python train.py --model="audio embedding model" --dataset="single notes of 20 synthesised instruments" --gain_aug_db=10 --spec_augment=true --num_classes=12 --embedding_dim=192 --depths=[4, 4, 4, 4] --eps=1e-08 --merge_dims=true --adamw_weight_decay_other_params=0
Rows from block 4, named by matrix and row number. Rows with one number belong to one channel. Each number is 500 + 25 x the weight over the matrix's rms, rounded and kept within 0 to 999. All counts start at 0. Numbers have three digits each.
# convs1: first pointwise conv (model.blocks.4.convs.1.weight, 240x160x1x1), inputs 80-159
# convs3: second pointwise conv (model.blocks.4.convs.3.weight, 240x240x1x1, transposed), outputs 120-239
convs1.89:497484526500512513493516486482505478461515477511500496527477476471517466509477473488475504506501489471514510465496451525537481516498502549494440482494502502499501522486497500476530504462524503501476546466513476529475494503433510513481517486
convs3.89:502512486495520491505515472506514491475480526503445497501558476521499498540514486506484475509521513518467508517527525438525514501490488516511473496546486461492537551531461520499492471453520506503485527535514473543501485470496510498457520520489475554496488553479484495469494500521501488501484501454435496489511483520530482486500469460504473499483479527481482507
convs1.90:498477489519486509499532511501527488504512511528502508526479514541493508517490484501516470508505517503485519491514519511520501483533497506514495514484514476459489465475491509483510506503484492521503487514468488511505508497476485497460520514
convs3.90:497516471491501482484504467517532481590539498443502460517525484528538519480490502498498483519474502453496519507479474502502522451501490489493490492514501546513475541481502470478514549462494515520481529485488501504494521491499477535492521487504508461499492491511523510487488515486497512482525501487489501480474518507529495509500490521482491507482483528497499521
convs1.91:503508500533499463473483485472489521448498467500505512509515504483485511515542485503466498492525496498484552476500475502476503494505508507504519491486472515491506505499492500534465513499512496473494518490520496479486466504514495517515487516
convs3.91:498510480457528499533522523558538492520482494496488503508508502514494511517510509512496481514460501479508489561511531515521482450493536500495507515452486491554487465509486493500503490479456529496493500521488524491508444504511502469489494492515458500493476443503487532498535488498493462477455503504458482512480506507504523497478522534513509496495501505468510513
convs1.92:500513484540497551493503491514469465492526494475497512518520498488487456484514475498502447518512494490535495512483506473510491508484507517509494507504540487510483477466489501503501486532502490456511496519503537463481499478479514478496469532
convs3.92:493536462494510479502505483479486495537499473486536500490504500525476472498501488511508508510514494465492534480515502528483514522484521530515498508502496569528507535481488508496537496435488511482516483465487514485537520493511504452510496487533486490529512504501498508491522494502511532494510531494535490497472482487517473482524504557548446479508489508503514507
convs1.93:525513507516509538494523502532516497515519507521511498529484520537479480505492519502514425490521497517476524505516494543441492497470512524482484512459492503507478497467509497494532476534482518502512490465510543500467492544524539526500524504
convs3.93:482495487474472515483467505519485488492538443476500503532523534484519491498533491485522523515538499516506490562510539495468509501485470490517525507469505446495480509532476515496487497546490520505499489458482496502510506537502442461479489487500494528512505470489523454475470502471518497523492511515504489491504467512476492490498500519518490508517522452501491472
convs1.94:485498512481553534485517494522501494505487496481493529520507497509524518521550525486534484503509505528497498505530488536506524469505522519469513503504486510487519483491505462508512509446471508484525495531521491501509478447486531502517498471
convs3.94:483465546475515484541553501515490541487456537464453520532444517500450494502522499509467495539466504551483496499513501476530505507499469503526499495502485506473478485485525519523542518521496477536496484489475476506482498502517488508515507498548490480491575507502492472512477500522485474509510486519507526522502494493504506495505491466543461488500491509487476486
convs1.95:491532509477474510531499512530474512536528539483494487424484504515508472510464546497492501436503506496477509530511546476514525494503566494478470537480523470467484489526505477528546521491506511516488492485525538500498449497508504483462488508
convs3.95:503543493523495485516525514534503501498439497523463500510516471499503499497493475476490498535455534489546474453512512504502475471484486494495516475524503482478518557505552516525485497428524498448499496464501554467505428488477471531461488513536448497487497516489495472535519515485490497497499525509520537501566532501536512507489516502499474537549484495501501469
convs1.96:475513503518504466504507519493533470499463506513477518537488451521506505486515475579547455476479506485520510568517537472535496553525462530457493486490490543494484546472461485561534536463476483513504549485501503495529459511486544499519571473
convs3.96:503431502521472478506516531476525512485523502505477468526476486466519489552506510454479513435502494506453442513489509486508512543502492545497524470464472538502533503493491577491474520508480565476517486542538507516539610516507503479512512486545535481484474511510499521542472512467496580498505522387527530500516487484502529517496525495423501499500504503496519513
convs1.97:497463452504517485521540498471535512488482488518506503463537519524541488471466514536482514501474495471533523498526473436481515478510528506504471486480505498493497498437507525467521527469495454463527515478492463519471501503513508489568476543
convs3.97:519469534516538525504468456502498454454513516571474483483495447492495508501495495464497483494494512479518522503484494463502472515516520489513485491465484525504487514489467564458489522447522498517501501480495451515526452477474473532527489528488509532482498506515499471469480477467513496487507499513503554459433504502484479541486510512490494480505499506479465492
convs1.98:509489459462504488514491484477462505473512542536496487514502500496528528494476469482530495513487488474492521504493494510510523498505443524537505528456486446517505538548497507514463500484555510495475504461489547486466520503456492511494504524
convs3.98:466522507504463519503531489476530497481549436482497487491512488519527498471480497519529500448505506496556506455500475503509493454493558466533487480474459514472454489502481506519462501480504526530516506454516604480513466534514517433489525470507482504494496531499501457442497517567513513486497556499532446470456476519510535465496484574511528505515484504494474489
convs1.99:512471473525520526457521495514478511498493473456486523536542481533515480486535474502530520505515486492512483489512500478483517494480483499503479527533513456487543513516475506504483487515506518535500506484502508526515472489483516517491488500
convs3.99:489514489493499488496471554485522516467503489514521500496480552481495490462475499512480482514480499506508545558500480519529489516520526486510503497504510532509531500480471526530544511463498513506486497471525475494509535488543523505496470484522501437504511476494506505477502531506520435478510517529516539492533466523486515493521479507540564513484522504499550470
convs1.100:510486475515519502504515501523497500469527491511520476503513508500515526490520464519471528516535538534504484501485544502511535497509510461516503495472508498496467508482534502474474461545503464486480502486527522496527530534506540536476488459
convs3.100:494529492486474508510515517481485540533513490512515478501540545467515508492517524499500513476490498500488488520495475473482515518478536508495454503546532537473507481514484528507465474475514499495502461514491476505451589490490486469486518461524535549530457443528498480521454523486495499509508508476540461483461515506504489398531489482559502477515479512515500518
convs1.101:481564527523502492499519520505506486509480494508500502479535468493450473545525503464513474475460510491518492475508535507497478457493463463481503535473502491501454471475495501519437485487496549482510479487494467525502494492485555489504493491
convs3.101:490485532489515503520516495541462532469506572553480499469473487520440497558459472499504506556479498546485493503497469460513492487497511498469505503525504473538503516510501529464486520478483522471513524478517493520491533491509499521521487526492488487490515509485484527507505543513497503457534431496527471481501496497492538529471525540546500486470511448505498528
convs1.102:517475539546498483500479475479464489472456498479492487503511477519491532483504526471534502492474498502492515478485508501495508491525520469497518453465511516495535513513472483520518501493519542510469469484470497497491483519534503497507487488
convs3.102:501476476504488488526435455452498540439429496503494519460491506430468483527492484516500496534466509503521494460502490515529506510480505481508535496514477511529461482522474517508547490449515476508524522486514484488511522492469490502503457512486505482485469518511488491474518492470504516508516427476464527510469520504508456528465495511520481465525488491508569497
convs1.103:477428510485515505495516511474513485482472470505512492506525513494527513475479523553486447504495548519511481490487529480484498505539527535524496480475514507455492493497485507509496494506465527452457493515499486560531539476526509513526560516
convs3.103:490510505475481483520463538520543525441567480455493508528491512487483475546486511506502514496527485561474526494502417545510516571519507475507551506485484527531450495489462493486455510467521540521518503489493489512510577506505474518454503474454505437493488525503465509503487505499475497502484509495456491508462490481503518469522464486511470504497515504505477462
convs1.104:530443551510513482498514523475559507474507493512511504537484493488521524438487473479529524472518483501480484486485528504556500462513470504493491486478512504495497489502512485480535513542483512540533503440499500526540517501485463483466533466
convs3.104:520536473532509463541509472501497506499516553500488513501483475508532509498527496489494483524495510546491496553513510484477504532515532538518453491473476480487508530496493482492514551478474500499483507515446526518468473468486519519478459498504462512497497485493499531511531513535503484502506530553532503487532500487499456509485503510511554508523486495514501497
convs1.105:521478514491504500466505455517494509463508523517491503467522503474481526500544492495505478473493517531524472527499503505504518507473524544541513513514485499468468488541488492473482497512498490467485471514499499488498573531497499518498502516
convs3.105:512544486507481562498472523502486516465512500513483489519471504499450519491534495520477501496499480471511495489482501458497477499477527504515485507554513485493499498516483500516497466502519451461510466517502517478494491493498489482468536528452506467505510465487518470494527540511496477510496557496498532498541492494493497497486494509547460463489488491517527508
convs1.106:547532546461493491509472480470469486511524544554544499473518547509555490489446478506496500487520512514534528535536542500512485472526550448446455523499519485464536536512524508461501463479506512527498530464504507554524477531540497520500520491
convs3.106:495499510501464520520554467483486475477483470551493514568494502505565484473549504494490485499504481497426482542524498537488520544502515484488513510505521441487517494515554501476495543500527540541508506542523508484524543485517499532496531504517570510504512478522517493566518521509490458539497454462487519482478471497502509554493508496502534476504517522483511505
convs1.107:509476451522530495512474500521496537492507555488507476488520514506516521482535520511508488487496489453500493488525500514470519469490482497499492490476483450497517509489469518486501526531505521498506504469522530547512511486479516488476463488
convs3.107:489521497492461510494512506512442480509511513529493504493507510458496506518499504507489517552498518516547557516479499491514491533498532470523516506464508507511465513525494486502469534515466541510490509467468486529435503503518472454455502484464502504476513429498494472451556512489503515525494523504513536465532541488515519429518515484539521494482507497485505499
convs1.108:507502514536496471529490520469448501529480510531490523482503507505464531489499482497532500541495444494511471503541495531495515534533498472502480450512514492525434501476494508526556538556522511508522503481494556495496502490510532460452496507
convs3.108:495556455520484510529515501493503512479541519464489506491516513549525495494514508495516504474517509458514508483532485496492496516515498470515484501519536466470506521502489505487569511487505480519523515456522539500460519501509489480502500524499517512505485544538530529554490506472550497510509527479497509507508481496510489461490535473506567509496504494478523488
convs1.109:531504477492521536476465507523453528500526500477524505555468532499526522477506524519492483481486524516490482511487504490507506494498492530499500505531548511498487455499493474445522477493502499506484465489493507504483504547505491506478517470
convs3.109:491518498510479493555484486475492489448483493523500480467516471501480488548453480535494470520480489521490501405515441478534509517490461489501519501479561444490482502527543506471453543488515499475499519459487491478480499553493511512541509495506538424514482450493514516503522451519508507503507554527508486474509513495527511529489509501465474427488494445492511488
convs1.110:468476495502467545461550493494493521509512504460541456524496529554496515477478486487473542491504493496527475512513538510547499523518534481445506474479504487466497520526521598426519507509479488501502493469515524541474463501510460504509499500
convs3.110:474504463519546498514480509537525456488464492525483475486428478519514524536459493474516516524494494527453537485540471510490498541504489513470498480470506559515524489480488496476477538467515497492518504464493477509532507524479474473482501489486533534504505568505510517477521536503492500505502482484474447490511493512490485479511499462504453519506502510516472505
convs1.111:505487509490473512512521496480495505495516523505499541520551491529497501493521524506511529520504479533451509506513508527548517478506470452458509498508500460503521500512507538486498495501541487530497508497496480544515509553474479493499522501
convs3.111:485475509524506482491480448483549519449487497519545481505511498470498503518484509489450532514485482447525459497456521509521520503500509493502519500512544481470436519465500505490509506525484488526493515494493458500536527488544475507479482516501438526488488504491508490510473505423494513499516497522513457480468479472473484529508514503497503480513492530508536509
convs1.112:519507466475519460510524474515463512496482471443503501479502442459539520435512495472505520486508509513486530462498507526508504503514487512486515487475527493475464469544484490522525516488490492515486506478516507500518508523471511474472468500
convs3.112:504467483496537462522465489518493494508525550559526517513539520504474471511479513498491491542468512534492484537481501529506517502521508542495486523531497535451484505518540515515449483538472430523510497486442499491487431495543560491541476504430444510508464492483525524532500538514506511500513477525423489516523514519525503471531488495519508478516506485502500506
convs1.113:503490497479538498481554508499529502515470526518497508479503479456525500490538488505464520519507509511487521496514500501498535529548485525500503497445492486505466455546473522552520462508486492488508478479449485555489499499479521488515502509
convs3.113:520479505497538476487518537476483522467489507452526509488466574466495549519489459527467485504478507466525523426444433485488508510493478527476526498505510477550469487534494485453504528491543491500478491520539505536521518496509550545493494519486479486501482456500485517510506489558504470460505506507553501490525512490488495532514482450453466480490453503490471489
convs1.114:521507480475516533507493477502477469480481486533528511518551477468463493503531476511480492524489486495533479556484507469481482505523505525477528501478474498456488481511500469534490551492500511523479507487518513543510522482513454508529481519
convs3.114:489466482481528532505469470484521504436505475493472497479495495501500463489528477484528508506478497485488531539492488524530460500502493502491465503480542524430487493492516525578469501526499499502483509511494477478499496479477479523524519530512490506480481464501482529514495474495481498508492552517472486485496500506503485505472508498468495520485488497498507491
convs1.115:451472509480499510474510482516533501483538512477509491470516504515520504486472534498527501483472485506482503519462535440497549463524493491465487492451497535509478514486512504498512476477469508479483539489489473507543497496484478514510484520
convs3.115:516471521515472501491498538529524515511481508471482505503519489524506473488510519531494501521489489509483534501518462503499472523501497492513492494482513476483473500534459513497509483499480522507507523481510458527494514508469506497483496484500452437479499471479507526539504471494487496523500483515507487496514519483472481561466507516489483493507485480511521518
convs1.116:492524426507479569505483512455489481473515508501488486511524474491544465468483494550489515527477496483526509466493518505503447472479514479501480479471518535503514488524479513498540504464521493478520515488499538490495570470541540520469568492
convs3.116:487402446506486495500491449504484557472510490462520506482568504509496493531472477483485483510506498474499439498522467521514495540497487474495503496529537498538544492519513476504477478502521512468479516493470514543514504484526451470510501505529500567517509520493502494536475445503442464516488510525516468507556486507463494505497501510504486456520467512477498485
convs1.117:497473499517545484492516411530524469509486484521521497454518495466465496493508517494503509510515468463526504498504504514484486488503484492473497504516475522522517531547470483514512532514466482525499500480454509487489476507489393502470497489
convs3.117:495513470514525511516529495497496523479478479501506512484541506524492464511481487517480518498463515483495465563444456495516501488507530487520525502556478477515549539505481494543485435506493462487497497474478494525478512495504483473518488504457520501506466452460493527509494476528501485514480480498475490483507483514480468494484492504530486531513497501508551485
convs1.118:413486485562540497484500507506497467539477587505505477507535557457537482487477519492537511524535510454508556453492485503513516517503541503512489523451492525495496487547430494509494476447474493537473537496487511547504516490491553488495434501
convs3.118:497414484469497444509478478549521492539494478534511511499475485505539496505541498526531519505526515465492533482528514534483475504471457490489495513488491491504500498522479511496536544519472528456527489478483548466490476503489501509509510501472507507496544492479499464542525495485487466530491464499510460506561513517475515468500526536525487496504514494505544498
convs1.119:532524455508421486537548461461485484527482514455474417545488503490521531483505528526511487530471519482515499530495543527489510487495490516530505515518518510522516526536511450491523532500511494452520518463532503507507535479546501516532526497
convs3.119:502485479481522490507507449524474510472519507533502500537482480512524489478499518514496501513494500490525496498517431530491499518503482476465481500440482555457509512491454570514483540466510511515502491522526528528533589515526510491487493511486529505508446563512507489512524513531486447508509503532473482512483490508472496488472475523499494494453470502499551486